Weights of a small audio frame classifier: muon at rate 0.025.
Rows from block 4 of a small audio frame classifier, named by matrix and row number. Rows with one number belong to one neuron. Each number is 128 + 24 x the weight over its row's rms, rounded and kept within 0 to 255. All counts start at 0. Numbers have three digits each. After the name is the row's rms in percent of the matrix's.
After each neuron's rows are labels from the 100 clips, of 14848, where the neuron reaches its largest size: "strongest on" is what is common among them. Only what is clearly more common there than usual is listed. The data: songs of 200 made-up bird species, synthesised, often over outdoor noise.
# gate: second MLP gate (model.blocks.4.mlp.gate.weight, 416x160), inputs 0-79
# fc1: second MLP up (model.blocks.4.mlp.fc1.weight, 416x160), inputs 0-79
# fc2: second MLP down (model.blocks.4.mlp.fc2.weight, 160x416, transposed), outputs 0-79

gate.47 092:157147149125094098118075133104144124151126124114099135106153131157114142117115151140115110117133156159134120157136112112102081121169135121168144156128127134196155162117159103117070123185113109114098171067129131144160090126105131152150128120
fc1.47 102:105176169133159085131107150131163107133119137142121124159131120139126151094144132105110134133143147096129140186158146127086119085124106147147105142141160078098142149111124077088196152122121155119158103138105100167137139118125148132163100151
fc2.47 097:137137164128151141148142122092129095165114135141163173116146129121129108107117125150122139095096085101133131135117153150158161116094158142121124125109157101155148145117127148134110144160141124119120123146144077155144128108144108139164123146
strongest on: dip

gate.86 092:120126147134122147112124128137132112133121151101168144132134161122147121132149143141119121168108097163141120132117083132141102131128174084119169131165120162162137162151126152148106136088185144149162195163113170205119124142153118120098144097
fc1.86 101:122090140171135121099132125159100127164122118105106099154110119114119120150101133128128153142103106114136153104143094129096130104107178128090098109134140122145148132069104141129090125149155142134116113185154102120094162153117146106119153120
fc2.86 106:072168132086112121120157136128116066147100154108131112126097139123128140106108143087126139140145135170159126151136088150120125127122171135126094139185114096137155132133151110163161154168141129142141152123142122087089116096088125141137119150
strongest on: fast repeats; first syllable: dip

gate.168 102:091142168093122111137093141157122077135130136091141151119118111138135159126123131136108121077127130126116121123152095057162149120124116113127118144144154146112129148174136095116112138171155150097123194127182112132141161130153116135127130151
fc1.168 102:112135100111116094170115107149099106141133140058122116139108138109110091126129147133139089095100138172107101107136133134086085130106144151118067142170145113150109130135071152146135142155079109129124151114117131125161136178135170135134130102
fc2.168 096:149148081138128145162115141120133128122154140094146125172120109094161145098131143162159121101134136103088121161103121124150136127148154123124125150109110149117119102120140130128113103140109111155130153133092117110103134088086152133149166104
strongest on: upsweep; fast repeats; pitch: high; click

gate.207 097:139151120138105101124124107162126112126097125119115148079099128134130111139093146157147105120091130148154184144129114125116089110108120093115102112122104138118120146118124136133132101133094126105147128099115151145110126145131158114162142108
fc1.207 093:136115121121121151143110108134119140157110188118099141126145109153124145129154139121094094148117145120156131109150136165097115152085195154135133129154131131103202162123111153107172136138109158139120149140146084155112109107104108102121148145
fc2.207 094:150129134123100082126135098143127132150114146146162157099158119164102114118108121144116100108136140108168173109126124139116131111122125138130167131143149106127124129120093142130165139109142180109139157174159094136118162121155112139127141161
strongest on: dip; first syllable: dip

gate.351 097:129051157121144096138157107121147141113126104137091140133091113111166134125146104099147106137124117098116111053138152147144122130106113138121111168159099117145168136129130109187122102122145169109106124158129122151131137167126147131166161101
fc1.351 093:141128116111120163149111123136140112107096106141134140114148137152165117148145126108168129107076133152135151149056135119155152123113085126113160163123125116083118146151182082124145137123148111144151139124103099136102148143115088114159150139
fc2.351 095:141154115145144145157101127183200134119113126079142141114133122110164160114118103143168136149114118134163128161171178145138114146131101120113120101138114107152161118143124098073134123157130113110168133111175125082098108142091137159117133091
strongest on: arch; reverberation; text has "room"; text has "reverberant"

gate.202 110:132117146092078147154116080143127100083134124113127146130119140128093146108109143147125114118119127146119137134108116083096123119122159082148137089141095138133108123119099131147116149125167149123142110112149131109075087135144154117114102110
fc1.202 084:148158116124127113163080111144100108148134100175108122134124113145148124173120121118108131103157115086157168121160091147129122111142138102133147119113124098178141169138105103125140149135144121114127162097147118167171152153083171150162137103
fc2.202 107:159095107118123109159148098126105138161129123092169111110086156137087137143149127109160142110143130108110110117137144184146160134071120140148123114183144145130116158126182128135132156112120145108138142155107160141119140129189140121142132123
strongest on: arch; first syllable: arch

gate.117 100:109121109168077133149137143164126130146109100090106121171152128111104107087095146140123127081134081092150111116119134169147123150081138106124127114116180132121102101146111171134106112119117096085128126104146157120161127112122140094101142116
fc1.117 104:118130121119157119136136079101092118148116112140106154095122107095154156136124144069134138140112136103105106120122175144084128083150139123182101159109162124103095157083116139155094160107128109120182144131097111098155124084115150114155120141
fc2.117 112:131120155121127131142110131123112142140139138097131105076157148134131133132124107158152154108096124124132159148116153132156123193116159147117118137093139162080147101154120146111103123112117138116104147127115119161094127109125129106157101157
strongest on: fast repeats; click

gate.413 096:139158128117155165144147150117122100131118113149142168142129093152168177122098100090152124123106122086081135174122094133185145131114154130114142108161100162117124154125117102182164151123118124166159158183082128141113133113119126142104106129
fc1.413 096:124158147129123095114125103132103142131158101157148134160180155170087111109119095112157162120119157120175138100097118120135124136199141113146096134118137132128155138115152103120102122108128135136112115122115143105157159113135131077146067144
fc2.413 092:102118129142114117096146138123147136135135161131063106146107180142137099089159106098140098143122091131116102133097145104145127156126164135119092139131092111125116091126182091121138169149090087115083131120120128189159126150126153127145169145
strongest on: fast repeats; low song; arch; first syllable: downsweep

gate.60 108:119108109137133101151114138149085076121169154129100137137166110143128101150113136132119114141141112143111141151139134172142109120117144136087152154151141101137127150129112103153109153154119113148127119116147129137156125124134133134088145082
fc1.60 093:092138140146091075104129128142155114121112093115146129148132111099151149086119132105145134106156112149112100150130119152130129142151097152113138113148106117120094089095147093111114162154133149112125159115091138138136134112101126089117117126
fc2.60 097:114140128135124160136162152110164161095136111124150146115112156134094123091084128140147132092134110129123125178135117126129148146150155120088138113166107112132151135124142126127166073124145100114169101144152089129185223115142109139119181118
strongest on: arch; low song; first syllable: arch

gate.23 100:121157125114115122180131114142105115165121117084146136125129138122110165179119111167108118123101137137088152111087120140136133180092141071123097157146128098078155130108125148146145112116136097104142133151130117180130128129118082139158138120
fc1.23 095:157144137128143144154119103126136082129045171145105124108158131105118160126115101092179154127061126119104140104105096156104083104157167109169161152130108101114111154120084115136130147108116157134153118159124136136110119143138144118133104115
fc2.23 100:114131091128119170119095127144127145146071160124166154096096119127126099100129139115100087138121104143107135104135088108109172109139111126104139105123147117130133108161121110108162124127093111140167111118144123114175121143090104143122128148
strongest on: dip; first syllable: upsweep

gate.2 095:175149157131153158124105125153154111154128105136087097164126118101135141130148142161122094150105133134104116094077084136147142116100130149152169144107132120103133139128147106118143153160155103156085115159114118129123105107079137082160159152
fc1.2 104:125142117168126150117113091116128125133131148143151115113123116117108172157125115096158169145178112110117114147152165168146166117152069132127168133165123147145142134126102108122152130127147128151118134106147101138127100125171137107108126128
fc2.2 096:136143098168112117119159182152161127131147147153143169161159110155138167085112137135116131068133139105121107170122128118144094124135143140118145142132109127151153141125139134154107090070128121135151158155118107150173130093104106154146155127
strongest on: upsweep; first syllable: upsweep; fast repeats; click

gate.81 104:137122117115152134136111156090106165112172117090137087098130122111141124140111135135132063123122124111086126171155127108149124087150097117111083143137132134170129120097127120134175161128144130155129069067099120126123139100117152151179126129
fc1.81 099:097118092129132145150114147168112101158136129128108075109127138091156126123127130096130215107095138112134104111164150101135111118145143130134118133087133138118123128113109098145086095112164153164117162130156091084121135170140130136116099104
fc2.81 098:119175122096111122151111109112188085098104145145152107171144158101128138115096152146097104132144088103158096137090119124156146144143147115122127124127139104132150104162165152113114137098110145098109099132148142154118143126092099146081127173
strongest on: fast repeats; click; buzz; first syllable: upsweep

gate.187 090:118135146095103110129144139118096095121109135146165176107127162095160178114113129125129110085142120142128104185120124107084103119086140109105109171145172079136164149126136145118137156174127124126092132147148139098142077123107145106106122064
fc1.187 100:115144159126148117104073124116128129115096180112092128147152123118151112091159115165125118070149083159152126137139151139141154128105144142099138132117138138116101145139118183104115134064144095111117100150194161120142118081154102159127109140
fc2.187 103:120120130114126134115098086091142121137078170106151108113094149107135127136129090141124119149104120157151149160114116120090105113122170122117145144107084141164163097091118136164156123127140114118114154141154083166102122114142135155107110145
strongest on: downsweep; arch; first syllable: downsweep

gate.414 094:121123136150127172132134098121120117126101180129129138132114091157114113128110118095159135144103133130105175098121119150099151111147129159076091099116135152175138177139130137144087137125152122075090096166118120178104110175139102152156145134
fc1.414 109:137120131067149128101132128134109077130129135110168122137137125129146104138141130116094146107114128169122074136150097122130134139130091095128166147140106144103164159128148118137114110185156161088126129118157140155126155130141156157101124132
fc2.414 116:089130133146141127153135090087114138177135124157115134095072108118099166109109137119100093121138168070157126109163141109131106117165094133085143128116145153108123182134139179145130126142130118111132176121088136116111101120142100156121118128
strongest on: fast repeats; click; first syllable: click

gate.383 098:120179154150145105139145149070107116146072129111144137127112121110175123173141153112173082121108109146103119132145120120111116131105128121087142161138153097151155133126116130097128115116134087134113099087088113118129149141115192106130140112
fc1.383 094:107121124069159106087098125180119094124142108052121108134123110126156163136132158154099149106161110109137116105112131114129142139099126117106110146134147164124128142130151092091102129116132117108125127125158092118129136134128118123112096133
fc2.383 098:113147126086114108085141127110167134153150096124155112116140157125140098133107148091139148128118134139079125099105126113115127178113135125122104129147128156128145121130131138139187126099126163141144142117086136165128140138140152115129158115
strongest on: fast repeats; arch

gate.114 102:128084109131119151149151139097081104159163124102107176133133099134152157139150161097149133127116177107124116122101141114086150141094126132113166099137143142187176128094153164134162138108114131147142111112134145116168131097113105085134150114
fc1.114 103:134086074128152160116145136124126151146140167127137139101108158141157133135141122161142223110143093095139155132120124063124149091140139098097144132128149097167116151145132113160150115177102133122108122094149131143135107051125131136153147114
fc2.114 110:103161155093133112137088132118155176138117146150133130133103129107123119117126088130139114134166177124124137076101124129122125177130160157083166121114157092146118104100127143113168122148108113117108136082069160163185108143116117137114091108
strongest on: downsweep; first syllable: downsweep; pitch: middle

gate.11 096:133131088125165051106102109139157146074136135138114147125083111100122080153120119160176113110135141123102134134106113107154107111132118131143135151145178143085107122145158108104077130154134135139127112130135133143121091125113129114058124105
fc1.11 100:162111114120110123154090110125110128115121092167128138118128169108111124123174117101100098123144121098106145126167143125126106140108105085082112131148158124103150085137105131147137182176140110095159121176122079162162173125126123123128105117
fc2.11 103:164162138179134137076143145133104149126121100123138135119097167081079123098099118150151125119090163133151096149124111155136115113143119115132160160124153156100138142146117144118105156140163133160109132104153129143131152120164126095108166089
strongest on: upsweep; first syllable: upsweep

gate.228 099:115131130148105133116143098131147147142132151166117154123116117118151108161158169128130107111118132124122118151161126148126114106160141111117122116116131154165144128117153117108146130148114130119080115166048146134136136159106132156074139079
fc1.228 106:111094122124090153102117159153138127138093142123148120131127105111143096086155154126110094117135116112141124118167152130144114147198120150116158125143187161097126124173147103100148077154092136129149119126122129149144138150097120119119134119
fc2.228 100:121131126093118161160126149098165167100107100121121115128147141146126197157088129130124168153132154155120120103094139133097152144151118107126162123141117164137120086162068113145148081144161088158112150141099157099147145096097122137135089128
strongest on: downsweep; first syllable: downsweep

gate.281 095:095125111079117130133168126162135124127123122173145099111161119189157085119128091123163137164135116142122121098141108112099103161158114132104124118121171152114147137101130157145118162100149111145115153106177118134164121108106109130168150111
fc1.281 094:153109200097120115128101154143116149186157134111109134117154148105109129125160123131124119153102148092136146141173145153098098150064152150151126112107143121123138139140115111119125110085119139143145125118109166132075088103201146148141111110
fc2.281 095:123096131165122139103116127145119137154144134133140098148111154134155086143148140105133130135125152135211146116120154172100142110129141150115128128128113134140119179124166131144111121070109137205091087100133133095152139163105136129117172133
strongest on: downsweep; first syllable: downsweep; harsh note

gate.411 101:152115140154118175139124137166125138154158121118094160136126133153080117143167147117166130123126119128142115121107129148132155154114143145103189156120109121141126147101146150125166149131121122105132125108130123146159156132117106120101072118
fc1.411 105:135154159126109120128129139143129170108142117112133171113179095133127118118163109134143124135136166153108123108115123115153106111125150104161101117122126104122113112189119116127121132122133132173076144151116131160120190081119097131135129187
fc2.411 100:136090124136168103118087148120113159137107125148159140137169135177153110098149172124120161090139090171139135130106139078154119129122131132092155116119139119158116111076125116139147134060099149122122163119089140167102115106144165084128136129
strongest on: fast repeats

gate.190 106:150127148151123099147126162137157092103075127088133163134132100136100148157189117117165117115110099117080123138056123163129114142139122123102133104136147173164150111139149121144120105178169144153126150129133149120122110106152066099161107122
fc1.190 107:132137076078111161127150106132148087153134109122134168135120132123106116118140154124180080146157172177153132119095101120108131122132108129140126165165155108150177145120095161118102128154144141130179113129135172121127099130115129153137148148
fc2.190 105:122160143088118163122152124116109132143161151153138115114085148103102134114103138117102171183155112117096115133138143102116114102125162147080115119123129153135138123118130119162084141122140138075158101144145126108155137144125149099134088150
strongest on: dip; first syllable: dip

gate.84 096:177109093087114118146086153155094142098151120105075137099120135113119107126124148147140103125126171144081128090114101120114094119151126130132133061114114119148095116147136101143165112069098151111082161110139123139146078126129123147151113130
fc1.84 097:153122143137098111112112129149093154123108138163123152099156161116083159124148131124107130127083127141172063133065112139156162099183114125127131134155123111076103154124140103131140147121145143124116108159185161134158136145105106122143108147
fc2.84 095:164148154119110033151150124118117149139144122150127107145110143117106148126132112127108089154167102103096114133162113162146127104151138118144155138137117104142113137172111118142135162142136103135069144103160134122093117096144109089143079132
strongest on: dip